Weights of a small image classifier.
Model: 32-pixel images, activation gelu.
Training: soap at rate 0.0017, batches of 256, held-out accuracy 96%.
Data: trained on reaction-diffusion patterns (Gray-Scott), 47500 training examples, 107.8 epochs.
Rows from block 11, named by matrix and row number. Each number is 500 + 50 x the weight over its row's rms, rounded and kept within 0 to 999. All counts start at 0. Numbers have three digits each.
# convs0: reduce pointwise conv (model.blocks.11.convs.0.weight, 192x384x1x1), inputs 0-127
convs0.54:648524518581496463507436486510468532434523524518507503480522429568496439421594499452396578430531498522528478450428476443553465556437486520424538502479519460505469548511515493486478506488461520488529508482512441490453488527496426526571578503486456591554491475454435523634469467513469519484587445462516517544484565546499609411543483495489503582630463529571512507440522498606406535517484
convs0.55:551550471460526605568553541500458588492551413492539524519413542457475456536511457599578543571548437480507517480437508534413552505382472447481558560494542480450520528500474538568528437616471517443452476505468393528499569575451524573486488438432469464443458491456463484397532548551456594475477470445482497449476479458596508367481515488504426528499474466537473502495540447509620434506437
convs0.56:452495486511418514560561504526546584527521527567512522470520438488584499565535458497436492486453518462437558530512467560472417576557478545616529487534574397620580475497507434440586535576501487527586483440515554511483562546668484575474550515431474538436461466409568499567585547494445552474526511506541467564461507420536462380534470522562552505538515437445416433562518505461419458413502
convs0.57:480515477502513448564504448521502456481495430523555535510489547579536509526544456455521497563452499508432418458414489498522528442558533507375558500549544481504469493447500430393449434554527564458447512453507558437576473555415504514640518495441412526474443598515520492452472494508472565436498539571607473513496462387484529452524523517493640487486482522461483493499465497514493526454450
convs0.58:502588455488478512528449575447524478536508509485511504548507539445491464451418591495537575564467428499546370485487539532497489494452415457430518538566557519523495499525577584552504379547433621475488523497525488406493561581625431425572439603495582438468475546439449532543527470552523491557453522497550383433431466559519376571507598410517500464502455451524459556530534487547463500565501
convs0.59:539504445421439493509512502525475570515510441479482402494452440410519543513608439452486471418517523500395607530580460548456550503582573543516571535441447522528563470569527475517420499472456501523496478480456532482502460519486425615516435436446560496512539470556465482556497472401402533514580499422588568408485499499587473589424526541467458502525522378487486448459378460514439552428534
convs0.60:522458475530497503596428455543555494544582512443540559470525516487428447597578536460468499560492562604514476475512481476460538461463429481563490573510549445470417559474526460467472462368554531573497451476542508502484470511536443529505402437510522625521451488454598489429453423503473452434490488573482516540497476649520482455431489476557453600553412463582472496433548459416511521569497
convs0.61:480487509442538520450483526426507515526480556465482497406493471507527546411505516640548426519496556416496528471477472504541393572526507474475474463470499566411510491507610532500456525440440537514461498550367478452505576484576503424433521428492450545456490476485560449486526521458487487463511495519442536504473511494541472538443520520480545485627517566449533447514496541532480443634471
convs0.62:581487543484474487413480538505492563533471529542401461483516527511577564594519555436431530532605520631533498542482507486401483534503565460446496468461538532520529489582570505465534518433518455527488486446464443496511574468534447557552513504537464505512517442578585522484540387491520503501473500468510567456604566453499452414467442591523490551512562458442528462471538496495457506467605
convs0.63:479478519451458554516471522530526500519486506529506450523469535504480371439443417494483549558529456478530547572522500534546396490561492513498479498476527532556554492547482480408593482498511401586548465494431490446455475492419469525465528548544464482488530495522632504527432431467515406521451487493518545474506418399429561400451482569410525461529499453499529577528542476476495487569578
convs0.64:497505448506486504383521537487524557445471457511460546442452497441495503483535415506498558476467465476539455373511503495452469509442538556556543532527493412448522405546453464499445568523581575572504527539517532549548520443467460415471544444485508559476537431492537509467525579440476418467436512384499469489442523499536502436508539605530466397517450525447540468540532557584572510591430
convs0.65:442479532466437548523473542490571479522459509542429548429494489511514497467439546546541597370437472495535576384515534431484464526487502579443582562456508614603458429490433544453567483490528511436572464515539526466475526546399482428540525467517571509458454508466503497563496533536525460436480434510490496421487509526547532479517653554496568526507495357563580479515434517482596516516530
convs0.66:474496464619499466369418605516490443477503473537583530448518502571530496478489595561558467454464503580482489521520498426485497434574468544454468461536444648505558620387563513454460446519477466477514488515435519521462510529534456539513456578390417491490545470508477565547450467511465487490444539496490482572421544559427538478484422481461517578485459460606551542512480584501563571491477
convs0.67:385490403521524512549402491527590530567489503498471488501491431546492478539486509411530480525509487528480588565536508520464503484516415471600409414502546504572446490548516522506481480478537443525487407444487528487455501475454423558527630553469588606471479427528532540534546471471408434499602484413483477505497587548420542508427578489461480427545511507460469551557520524462526520385496
convs0.68:506584462446529556469512507528528472501454495525566551399605521582513483443565499496453550578554464486502505401523562410578450515482580507519438457472524455552490434491485496544577508558467445602410493467540325461485509501473484592479421515497542566550468484514486502603526602568411464523519543507412518470423555455574482522401542479499571481404429517459441547425417421466481456508455
convs0.69:461613537544486547441577530436453534516508434498431467556495470600399438465498487527501414467466415592415539431474482499467433570488551512545567403518555507511475564527496521503463506545492463535415459521569540496406503525434484445514593538544474534404476568504506437489565565534491531539452468521488534412412611580460522542520442481553480543500538478462471541436505501509457502453437
convs0.70:435445420507519478544446503505517432480435528494515433499564495444518458562502465491500449420509406498507573468480457514542498522475432492488478465477571520509456597536550627571608579478488499480519489441492415508446556504511373512469503515478528514588462511562518477524571613601393510498580485453523515431536512493465537425476516433523464438511404518500511486515420534533423456437571
convs0.71:432609470430522465480515597451467589446566536427531457470526521416484471434498497500598537452531558466485551529517479604460522516583561509619487485462513473476496472430521452508572520552524524565447426541471507459474345458512435526561539536516550474503505468494592554493518546491423442477505558605550489499439477550571451435399421538466491414483526473502499477549460530455450596544473
convs0.72:420506458467514445563511520522570543504495523492492520452508448529538501519601500417490483478475527612550555520501495465547452493502478642558475543456487512510408549556511543514513498510487534497466470506446562474442489567487514448422516531505534460559466576479634525542562385429433548556403561462448503461535479410493519460401479441523442526530588503483505577455599547493480566630503
convs0.73:412476550582422410483466456562453521517498565568458533499557469435447589519617456478443538446481514649502472450512564549445462485460435533532544536554532486507465522459463519554481547569515549501568467534443471470416529509477554552493517573405507517359467536474581504556567472508508512478472521561451481451536421395528498542445516464568458383481495542454489548447376428503534514520504
convs0.74:515476581597456469509520471547615556520452455525529584533473470401471504501480555411485502601506472540496625469479549497484423537461497585534541494458458548447525525473472448427523473497506662508479508456490516473535503494440466557417483517498410492427510528485539547429482403465531410570409461384559517486552471478450577440514478537564439469501435480507414575404569535501501561596572
convs0.75:502468577409413482447333402585497557544569458442493532495465482577553565584467434450376522469445459452574433512464427471550507483501499516572466536482559488515403505540516545467511555501541376497497528496504525480498473504472414580531589595475453547483423526390492481484429473401513431496516478381503469546562481505523504506556516525545552507454621436532483474463496465497476573552500
convs0.76:469533472448532598456478474441489491516509449509478546524396541396550498521506515534450546412497523532511497447508531464522511430600468594421521501436532502443505474491489602482469522464472471531573535502384452456452496520402551484433529479451439532478484428449570515527461435441486551485467596491453484468511438471525468438514486455560483599538531529561490505487477524447571497508525
convs0.77:534571474490449515567461524641515545436423408562502558433516447478545491478607478522499478420552518496575535519548460494553487420465575500532502478482456501454483504450523541567504434605496514473556513558475548495445406508544517467477392494599573487537470554538559458513480459520532489490612561519509499568515557530455475489525481494549465460483484478481529501548542556539456511482458
convs0.78:502508444451614550591545417511602489542449524514501514482523468580476499504589475508507533472434478634583509562487427428501525529539424486468557528494434512498476557472546524515527569447569466473530515406478465483479510524442487456548476463547467452471538453479443468429492460598498526492577534412457443439469586478500499562529490544476435463534507489399500415464465546495511449551467
convs0.79:509422470504466516481513513507530465482488481503527536470534398513500439542525562440488529443440427540573509486459533534549486472467472498401504512477484511448536481554506647558512602542473513450507587417426531540572513559418557484431556568500546599505561519473492447413462477482470485507517521504481463488595553442456552474454517546540521456535540519597570532502510560551550552544516
convs0.80:480494424474502534418577490452494539476582532644524487475476489543495532522489501436531543445447595459553488489562540585416584472550531472499485531506492465348469472433542492504539524544487542497438494502403548477458456449435364553563518549500413573479492488548491499503512453582460440572453523618470493343548461478503436512389593405513572480417496476444426474408510483545472475461429
convs0.81:556440426477488512527482494634511475489591545551474432514540534438535529490435505546535586503484480581547498460511489452395445531478517455584464524447569510412468565476585522552452457468459519534442477473403531644515458563538550547567506439536515505552555570459557495490488478435530503455492472580576526438538578474521553396513585516536450512466497487496557434487445569589386414473487
convs0.82:568460512507578546536516513482497457535453490462542471532369579485527525532514503457443510456480465414515461474497599505478534477424509516455479417533471444522508516548443568567630453527485509505498568497423410481493513512488459570545509552446524513492528579437545407461520547514467472549445539578470601525433470488482481542533566569435544480433509461504449552414427412487490443419562
convs0.83:462479551538563479480476527532500504522419595481465480402478411524533513474602505465470461474446621514469533469515497587495502514562458511523459534504578492477436460470454523503591462501456551498468441383567520517455467473504466436453482487436505524463502531565528543443562424508504458490540492573537528487583435555416642455497541509526508553550439570521616495496483525556504542511514
convs0.84:500519533537497494525550393491497545471451575497460514428484522462520565527469427396475514414506437483466372492564558536536450556428439505545551458491444523505562562489548544464450422420463510535568487543552463560425537541454574531476401472539518423543508379468504487488537536438515521507396539517515442579484527424537428499515439552494506504412519453498505418426608436529469477490480
convs0.85:523447433465569553483498525472529541530523468472562498483468454457489499495488540531507598320512457463458489588430492533596554518454530540468450515472469506502486492453548587493491402516495483539502417470446555481466526553450504473505615483405425493578469564491509544459526498592451473485546575441412449551551560424451546516516539506447502462482463511463591467438530479469533492466526
convs0.86:506497458525436456550502466513538493510389444525470452510473449563476494497475484492459442423520529637510546560514603412567536530486507480530515510467528485526473520482610441597426491413424530515476511430488447585391458505585484556436443466523625561526517515453491575496537491507418469482522550480581518506503573465538603545510397563556492553566530542513457514425557492537546534503493
convs0.87:517408490543388550567550434536527513499475543466434533625480448483520516594392517528549507474425562446541502516468532501505499444428512505523507503440525474499506551443522509481518494448411493455426420447471525483488425464582456462463570551467563539551520568478579527446536426496504453546522562492480464445570514455526430536443472550519461428489462572511593541540528506551530480538490
convs0.88:519556453482515533537487541436568557535486446419527579520467535565519606462514483450486479478543482489526469450488492533519409557571487450548505418630522506515491540551443469542478507467572515407498415471516484511422564504620474417457506562494427498469543595466488433473534596416482522524533513485456467438481502366504387509566528457508491518481528528521541485429523432518509488436466
convs0.89:518497487450527454569586487538610522530467554529565466439486447465488502491485522485490490503473400614506511531472565494545487508567567485518530474489511449404476519513611619643496402410453516435475518466482503450540439508604467524392543502469403429487429540431578547462576498448436478610565481458548465498518499429529503572462519599514527518461487571455517551481466486552462479382504
convs0.90:494524562402548508521554562411530495510562524543460535535560483529450530436500550562521549458488472457447503469501489418520512525407547512491528605544333605517551507381528585483559419405472442442500532440563481484447510489500428532451549478460475506554432477480485589444592469477486432531502479463441451458521394418563487503485516541470490504491515566592513412570538519437497563547413
convs0.91:541500485530565459455530521470455459489489542459536454505579506409445521569532559440553496492501537475471551449555486469489507466480532492458521538399530502531538517510550626472471575580577439559541449476542612565517497519453492491467568490406414600530490530503454498620423419493533460577453501481569462448482523498531636422399495513533549479528463510453636548386470450507604501465613
convs0.92:482468535516572479590479507544449468547543567558441487450511470501459460429583502380535571442441499526551591525556499412530458569499489454566463498499529543501529554459495642503504476472474562403569462553491490473427487399452494574423524621504531486494504451459596611582446340481525458591482504401448520477545470509500523643442572502485485483489453514472501511431441508535485450426547
convs0.93:521519448497468466423462486465424523517484525585456466462464466471489493502453448565589463556484509463483464460539512508522516615474537540482600482484462461443487475575600550446405548543560469531450404501551438585481558521511506459532533423524468563474507531513531485586538504512462408551426411491485554568462538495426566597573592521527450465442525486484440528487550491566488570576497
convs0.94:530545519495400456596452534509500577544443569445500451485471486487472472531501496532609458448484428539465437447462510518441473590408537502594533474383499486557502461525457563443513544569474587517477527597433456562588470537457440468495488390506475417439438500513514459497538423492491513449458550467436501540563506555538461478436593525448490508523511517557536500548470512406533578486527
convs0.95:533523517499418513564595508493491534507518601495506539505445481413585503481513517408506384517477454425499523600522556607508517431415574491470547498498466625408410500389506416569505462505557511528514452449508538584477443512523467465462518516502474525485417485479510504586544543481451560530525544632531467441506571520463547458513549526522458395442384442477550522470457498527649507554625
convs0.96:532483518420438548489476431618505584468504545408534556513407593470515540588531427446496466515558534504516648530587489532548528459421552470526410536432389570637538531547525470520500508546537417500503500511547589465563528454428601498502490560467543555480506473476469532551475526469536475501487487458475518460493499533476486578479470520459396469536484505580396439493506514496578555500511
convs0.97:563449520477430487523476481498483528549493457461440450480523573566467505531471549468464560516478509611516514524420423487508470510515495457501492495550551575452528473544524554513479422409457534477481538479414536514601522484585464614486501476449570589503429499479414499580434587580434488519449554487479492478468476479506456538572510542525403513542404466424492474477483547471536497516463
convs0.98:449412487492487544491439527544459498550493441505456458540543509492502504445482517347500611503497458500549534468523484556523465554381608486547428538442506507555469581549486540448525490496479491519491498497532527439560554520539627457398448525508476511478420493609486484550515528411521568550503541439478505525398567488552521390552552463524494496471491635523555470433465528396485500419491
convs0.99:441492424492544520508438497533490558450499504511552531451455504484493472427398557420567466512629435434455519533510527466559461472466505476440504529409474503505524508518556420476536515407568514473499406520525441608585498503477472515496484475477516546527471414514575545551527452492544508533523433415524615528401435500516478531484528420565466549474476473404411488559498517523526475419574
convs0.100:450596499490514514534512450540383517477526509551445505577521474490585490468463431397480504487549513507505503541437588499526432511519523568582498562477479568448404390543501517540482446444464563518459499547467446566530438479404590422523564580554450516523414492485566544560537478522434530547472538491549571499567386464478437635567523446529466500400513515390449633511540490407558507455392
convs0.101:461542518465555549559541487504557546535553537429489444482510425440509529570479553489354471519490496491506633433466503521424518524535561491427473496551485435608457420469503532532516437570454534435479520556495582500510515561471419578472545552527580543490472494495531403414402501570487522511514495463516542519529417469515489485495494514525436452538449599509601469504556417523484573489513
convs0.102:469428508479537539439495468420509512463498515538487512544502553599538485526483507508503512429544514461480555466521541404460578493471486504463488495515573498526570405484461518440477433528532523442443440506533493496403497446466551528486485494497521540608535520500411517543510526510436414500525437484459453555489575509504535591495620466564540541584587553446514489474468460501464448343489
convs0.103:493445553492494572431448471485466483568431411483559469563541441437482451429672401471518530517509489455531517517490553577414491467413469460500582509504513544487456477493454549434613494539589465417522447523564507534467407558514487537449578550447439471571450492509515474486470451558591489511579542474505496567534495530514607550453458462483502478568458486487526482543437517553498532495507
convs0.104:446549526549477607499509479497493508475497540632471448509554563459598512496506524477422398581503516508481485524551583454488457475629548517493522553560598541581499472450505502602450440465474473430456435432361472417459538498546494462540504521455465497584551481504509517521536558463504533450537493481507615556486435594443476511517494582528485439525484485569464534478546546563487454477536
convs0.105:563480518448506531520539470493461450504432497476505476466521463382582417571466442513496430478494481521544546485532502533499453521489460423483468469519545558580453578429520438458450497558502533516485502462474450616586372543446521546525475612470480475384526513458437556533450569447463569466470531467551421424499555421442494586575529451492493544477450583443562532568524402453505493495533
convs0.106:493528529456443484490509419408494474444583458532532484462527395431420456557538522499520506529439552447559521444485516477500449529567496535537461524506479524585530595488534509485484450485573489505533461399593510542420515479524424465546426387538545512618486504535566544461442533467561481481508399573386577552549511484504519594489508487474520525523535499572483505528551503511509466484562
convs0.107:556457508435488484437534498472476469529488505524546433435462496596421543508483459462503582524494458483523473556520539427540460519548611451387551483514500561660539569512512612487570506478434461472448478546483528450436555512406452514500536500493447551460488470548549516544504528489408664498533428566474486505541472463518430469452551524538385501536591549484410522546503414579552524449438
convs0.108:465460497509491471561524495470484456479448402485502543487495440593515459501440483513410501557515504518460515542542551533481456494501407501661452474480483537466519463482515535521522518476570450440474592488417494572481525576456542472446512554412537445497511571531583474490545549552427500463513426476531410530469531398533527484474535411540564498511525449454449620566499482449525511529602
convs0.109:468428505433539472400492570487461476501578537562525464505294427515484510556529455526582560552522561425416492487473422525468496524414517523445411524497500490485530441563464528560427579536480462484509473491550511533540463684475538383493534455514516587460455447438568494432521532493498475479508459526453520489582595472453534587413492521523458451514467445513575550516406470497469516481459
convs0.110:518645479567454520480417476494482475533464462569442604555566488524560495412549480630534439494492567465593603539455431509371519561478468476476478460478505544546434509588502519419446511447470501437401494501505462405511586514435533649484488509405525420518451541590574501458548493430558486451461530483458508535406491508505535479525510423517504493499516510474430573505549496488512478484404
convs0.111:528403518501461470512510473418523490487408494510410548575459505476546465498557536443456514492491522502470495527482517623505541518521518463491524504606480572500452514508438505557560464427535530475414488436514468584609457430470419519453569518560455434478484421521438577471514457595427477476541549523500391515555468492514470470523514587461474477446505502480481542492529443439472513454398
convs0.112:512457465502516502568535461528460528494476431447514536584520510502487449415498467377510574468512371488483513522506559494413545544522449432522460575455543485479493582585494566469520504434574539550536554539565519448500508449532544523637574568528466474572520509522491491523536568450554424553505520489488467452519575470544445587543563483498464474503488583549522507435541424458479522446414
convs0.113:426479452444509459535473526474418539425442459518495492462417464539484539514446459538495385556528549516445495428467528484534486421424434420406507504513537493543561418417531453522464490493580507474562545494573456541506475546558534481385578530470489430480461511535443524579530494413447518445517460454483479539461501534509538583494509523527562423466464542647472474629510546541543555502502
convs0.114:440526565503577544534519485574510477371516513417464461409441453482519493506478582483478467478451468451499559452420503478449506527546551527545559530571585556627512531502457528511430500498535409433566590519465602500565524501553450494484476518493509504436481529514461534581425455451592548482459396382513533444498428437446670443469469522520458473408536386500544502495501506444490443557525
convs0.115:584474498437537416531553535483449471560480521554532434564450412493406541490592496571477617480515442661444499423448535609449460490475631476525496518552571496532485408548543596520552560585509432423508499539522468456506449603442534570544538485527514462424528499476668481543479559514509503464394551573448551518524419500454473427510524441568507446437457472422448500508502494486433473647480
convs0.116:442582567392449502573504483554501505463433461455404455487479534534495488431460516486533529474442548471504553462528466469444473592534577416430508502486543432505518501458514401521476552459452502462459513503438441436444522475577483459480552470502594486579496527537491528514489548547500510503423457495542550548469473542468562420517428489553393416440582495595514461568551439468588473502559
convs0.117:479527430441522477551530568577526523453510434433542453545462505587508447459498507612570552437498527506472569449495536575460462499426408513426561557494389416426472565559459517439553566521516506526508457532442535518584503507548529554585512492514486467480554478431522433515554528494463575544418459460508505536561508546551526466418474543443459503518502401456518460564483463483510529516491
convs0.118:469498372443493528507499427645451528465484465476483531481564478470526453536518532481494557533497529514462499530537603565517507565552538460480402524549455456500559496473566619438544413442428515447571544513450409466487469523568465553440447445433490471446486536498481471464496489469529433438485478521591526549536465604476545444436566522392445505506580400557449619528542539506489525508467
convs0.119:496530440511518507649475528548412572461497595436451441438498471521541506568487582502499496524525438514514495429477514534508512520542540479441507486551492547503548484510495506477472497437503430499552575566432567510495494453570515537481503482511426565493575494509495456403471471534640424488437530574459506418401421498482500514514498619465452530473580561641425438525428482467472487438462
convs0.120:641467427459481445429497574501533411541543511563553547517520477552501537453495519491393526509461536500514512455481521529521525508585455474644464457462473502467502442478545493491443429491502493495477494532500620459525501474445491480564517475524430441482457557430490517601473503529660426497467561388435452639471589489482466390528419430465521450592511499500518566517457523446480564468448
convs0.121:458571530603452525572477499485431481490503527539528541556461475480482429464498444456509543550586548489525448488444505472537544506448549452476487472451483461391575502526522477491510462532473487472462506505538543558461471458545500358477532474602537526612550484541483462587551540547495504561437572440527385643478394475442506445455495478471465499540506519517479474551614486453482541520470
convs0.122:590473470420483539532564442595575482474513472434491516552464429446542442510494481582527504398534444549511421609479509604520474545464556487482485536497554545519537516498479518492461477511493414502510496460544557544556504558525521626520439453560406598563411484581483498425552441514610504557436461438520566427505495474611592484508423475484439584497551477466550410548521466534460479456484
convs0.123:510477538491588512474541512507534495495418546583453476477521418438537436598487446509469499505496485468615625503462544517531524498546537477508427546452450544533465465555496490417620522500493491494502571484479485463512541425576464476485553461506473509475453578468471464466588543524493462420492478511530471524515489483520525528444469508509520519488551575487415516479566580522514483517474
convs0.124:513489456526531508578502500619434466445548501583503475513510441531554463534549418408470498489585505489513478523554515636483528533464451407567469489464413558443517574468501505527519544594479486542426531470494497498469545500508509429537526614433592504526536557408514495476457580496512531501551540453581442524466466486500397504524398474504445496552546584461417653472426536530491528410425
convs0.125:648544453478550473540522550436450501574518548487407516608388529467473472458464503597466422536500516476567497508507519547620486433531512470487483489527502492570572535630470550501458453518473498460499465533390505491536455452480464476507596411503536469566474530470591525558603482486413520525528540486448530384504525442449474512515421492511514453477480550514441444522416515534467496499519
convs0.126:477544457504482529503541556401497438500408476508536533538471435478482521488425568485513523511561473543469592452474504539530472516511514527443445464460501523560552510480376561416548480526456448537518488446457570560523444494553488546522484451447515471542463474497525500521514567590495515458454602466506519578474418515518419501499502536491497431498484452377534563553456500492442412469489
convs0.127:529464477470564481551485489470550518521463528479567445509499491535503375463513541338512549510454489519533496490550507548575503485514453448491488503529503490445491495539516557435520504481519459527469481555559497498467486418593594502488503450450428529568480540488537584520634502444476543542486516381428422499515516441567568433515457455369605435458466495510536561534470494515528514463514
convs0.128:452545474606527467497572534489476505486429559540420548553430557531437459521496458683528439499510542558529595542499479539474533527472524464450461547528510515533533462555523483430454538547506443466482516509481560500460544419515442475435461518539488550406519488481456516492518550538535549478627491570472509446526530559474526436431513466529523512508556436445449453442520474547500540484561
convs0.129:604494504562532433467504585548544511545408590520520467496517386482599497436631458413492484436489611410516483505536456481495511420398460520476437502467575523586485477511557422547532611536494598465473509484529581487485575426506407442522517459466514581561549461451530480495448508451442501559582566451522505517438585520457399455474447480449472493401499525524512588441484476589430430453432
convs0.130:492473502462457542549638503590431519430476551454472417476477441522436482567606508488431530457576608549496444574494418488488449447484552418416590474530568511471499462535544496518482478526572465443499447584607531512487512503528545540476495458479398573558493476543458434461464451482474515516532582430439484634432473536468511414449510521533503445605503472465436499544532455444577503375405
convs0.131:559435440516419562493490503566522620466487669400403448509437531493541518474418555466455582533452489558470621407454437427473496535556452548517539485508482499486584541488500532521503528556488446489491465508490414516506611499561521468569484489467564397475509485580463575540453568507472543476557526463438506455480477459469520577367515504450524456509535557485558446548464534485508431405479
convs0.132:530519411553548471513507431489474487521466519497477533578442475514522511459561543438534502511547472512507470613500502470438470458433479501531488551464486510568503423429480666486476549430476494547462544459545584463534436473550459547460469445427516559473449481531471475415587538509519562395484509539512440431605484543495456482392458537491568448449482475423509462408365482453514510576405
convs0.133:485506405526443473512483490552340427599548434508562552515436517498571543489535518479506503486445482497497488474440479512477505489486449530504423523400543542529550460533497485592456527434548456593506550533547555504449566584457496490505466459545511517530523481529577477543485473453456523482460487544500397464489472550559443502576537459547547468463417493515559473474526549510484589380404
convs0.134:457617434506476444469494549464491449479447431466468476557496439467426514420430558522410478610486538453475478456547479489565476479492555490464535551466469389546552564404524430483414522445500489530492523484522484565478530545574449586560565433586509509481473565544451464489516621467427462529475454547511448472497478557475572536450469456445433466533601574384431452475555556490452447512430
convs0.135:515587411479517507475513523499418468495533471530623533571457532457471508473530485502512592437509552424511494507489568382536472391476467515509539550510515512494563443514523538542476485446481439481509474515421459570449472488496372521463519534601516515544504507458443611531563505467410464500497528474438603447527510482502537525454434528560454430501532499471447485500447509520489439553519
convs0.136:512523582598433494592495522525495593521524606521481463554481513415528435486411422503498502428500491479553515646520568484387528500521561505631471500465488438496446583453462512491463528471379455550513439562475483504439481499488476534497399528565492578526411519423502509496516469457523443479430585570504526658412526493397542490425458477492429517492480500521459501505484522515563467466543
convs0.137:531446513441524450479468537557471543489466447544445560472520479557419503444543469538597514542494422416466563531482487452481539413521460489468501539419549563426554453404472540473538518547461458456508549612529452530537482510542479538593564561525524452560465512576505522627544588456513535448452515473503438468490334446497578464446552533523456535538503567502499428567450571497464530431467
convs0.138:487433505443516537584560535616472515496587575442490531548500536528537527472424437561550549549513460493504554509478439524599536534489641514523445544523473476465467476484524473461560534665563474544528466458490445497563524506504446461553498484422435407522441445498493534532469471410480478502634513507469608431494627484574424465523489499499488434501477457473494502554425501577454503432466
convs0.139:470568480460511463436497460431448544501436436465443596558449482461502507563515466389462436515542486493453545541516526541550421509445538428448555551525437509598582533507472513437513484428505518551493494453491395507522496425497467568536431421412411462444500494452514441633495490544498465473528531511495548481573537437447452478535480561559451534478481435458439467472420488527519406502487
convs0.140:640471552486461437487544501459450505479486609505499551399561516479531487470399491537543476554579502424452532543469464567453468413523450484544546522579466473613593495521432566418547485564469508511502410603476571545438551444543449495475508409457557462489551448472518520479555498456497557512520468483345510418465541478468517525533538461532507512468442513404515501468513483502518455490488
convs0.141:471574530538529478449515501575459369481477513537483470512570432522514550432466501579469585416511596558594500462515554617542469496511503388479539481553494504539488534469497588529490402510492505526480463490435482490418528456556461508493442452575432591462495498460556531495441444452555435569519534453471479455392390518447470567514568521508492476585485479454463524469456574505514480488510
convs0.142:505496441477449508499539517565474477474411505554503549429531477507411537453523506446454515487437430424532539542482445541515505438526549466471458485498484509582509503435547405491467408465412553557509560480443380499527552488525469545563552473416483404492472557591551559519567578549463589457523479404583418467520525426623535518422415486468455440433457521468448433513454476493615421486509
convs0.143:588479509487492565537501442508438422396435458366464524453478487577526457387478515546465491480511543578529526574534551526392443566462481542557569569563512495585407425508507434603451517554467455484465430611510480464544520458529389570493509479510464551543482564478541555571508565507516420556482543549501543504429396542482441441438423449529437514403488430535462492519487491467575536440510
convs0.144:458577402456622519533406529550506469451524426421507534516495437535418541509594543597449447502517504488460510527471493557488559507524434465551492498491525495529576471496506527586503514461511514525437462478448530610472412487519514424467488564446535472461587517467508510552440475484385450489516585433499451547539507445502479476503411505564520456494389497441513594554426565531543489496494
convs0.145:470462547473444529485456529526454493489575478600546468439413511500475520526459495538561475506468555445478604485527544365459495510519489490498474457551412510407507595426527523496555525479508490548427431451503502464576588551590524562459491581554464438450428542494404415460440517601430437544497545539482480493526452504528472495428456554534514388545515527459496522539452531493536546508459
convs0.146:591473432512433463506436580485507533491532454480553526551457466543464522443510601443498503456518568587525532514457526411437546495525498520533486576487544510436508595477511544604569459552500633459528483482506570584510521506636480520685460536435486513499542406472531470452484480416462537483632523575452522522459503519500502451444535505521537454579430445458496492387427512478412545494477
convs0.147:632488573569451530489526494521565456496498498510432521515542506364475518465540498559505623418511401546538555436545564464492449472480655476471539466477479545464408573581514513547634498548513468466503409435505528537560433532489380557453550472437494481568409586488433495399582516608476551544582465489461451477473516464529489413415458492514646527437519544447432574422418484481492550552556
convs0.148:454441503517585433534561486475608469500419477509439473539451521473582437516548466582421482478434578429527439535483495434585528413473499493527509553510505495410364468545530536522466604432430478501537476469476548451439538467521496600555523535583504461541515455528625538622546511533503557524519570476456523474491449446527404434439420472567442503478493532522482632516404493451466564434520
convs0.149:436566410520480529546485458577564516574332488551530476569464552472554539531598515533576494447484526509502534543547519478539500514472535469559467549564383577471544409379538497511511530475477453470463551485488523408467491560489528559474557421514523503470489473494457478575565501348454556487527501506522557533518491481460451440580527541491433416520616356513452484461526482472603524555445
convs0.150:506438474577458509485574502571503511513521510497488473544484445670475503514586571422491484502463525526559435517491534366639438567497453533463547563449555533575506446500543461501513430371453438474587533493456401577498582444584477502547493502546448495509525494465510593524497505499438521506488573525491554521565502520519477411442513492506555545558436581598552527513467493459561514517495
convs0.151:654510458588487490569368436356469445450484469467502457555472511529554551446479473540428545553600458544433508530544648527461546533449430470469433492545480397508443487493578629503527469553423423461497461582479506515409493480549453454482490507487448502499523511480496434413609454492436416483486536517530536440503503528445490569547570400518510463460487534525509599519475479443496491447407
convs0.152:569602584567419517451505512436486632433493440455572533507495450475514455513510479678586452477516496460485465543579489527530464548534413397469559464573465469415494444491472492533468478515506505484539455434472455480392507486492500481540530514562527420481489580572486485484474469523544551433484412547435481566554477518502636550573480428541499475474512431437461515588595466501566455429469
convs0.153:551487494433503484448470459618525555544612435415455469504476416450530539397590540398436475483509552500512574571558478417570440493483461570590552512484404506499458458565526506537498568481410530528442516501445519522421478473563505520443532593453559499523454535469488553429569427459458470470381553409562532507510536480614552475477470561495600480482528529501468518421409509486513544468515
convs0.154:507449518514428585513535528477474490502530489584600508457452524483460510469482470542509404454505488475534482566452446493540489478557520425551451473471441559604488501502521439503541511493565462549531546471483421541389527576508551480438443527466457454510415530511497553486476467541433451464383451452556468381459504508566501478548478487507508429495521506531515467510454503503540524546510
convs0.155:444478449414511438527501479505520511440426487419473570573498476541540496544441494428528563563525437495467562517537436553510455598479531425534483567469460509482565429446459458469568421437407536429571499527502459504556461564460446578484533477481547608493522473492416494444548516473509491538522521501438462561484493477554550553454625467513460512520491529498437459508495495683510546418505
convs0.156:511537491473495490471579537504542519515471511457418502506493514435484521448502529425441504398471629463511397517500399453472497472494529443501477444465509603492496545545613573434499591452439602437522520458482489472389433433467490567519487454469448535488507540535658501515493492502489519551610572394458553451560600436517583514535453547513493492513435432507523532566473515512445488587459
convs0.157:497406414526528537550459445575414460455508420511482527509485525513455485476581446539489508489591556529491441451503564462469546446420510537490516480495370473539504516503487507547471507440401580492458426481501502519465491481589534562577550514505531574550484468500407517561515537473577484508428524594522615526474437505457455492420463524490540521411562570587463454531481560558457450498455
convs0.158:522495485429524467565440519499522540484539441502502456496477469458592560362548506440494501506526476468490471554472429407441459516541509565497512536527628643516621520554553594572544454449499549490491520531459559404499487524467497419541568503395484515563530514439522551451543459500521456567474508421485486429610544462445488440565528439479525495492512487498439545611458599555528657531488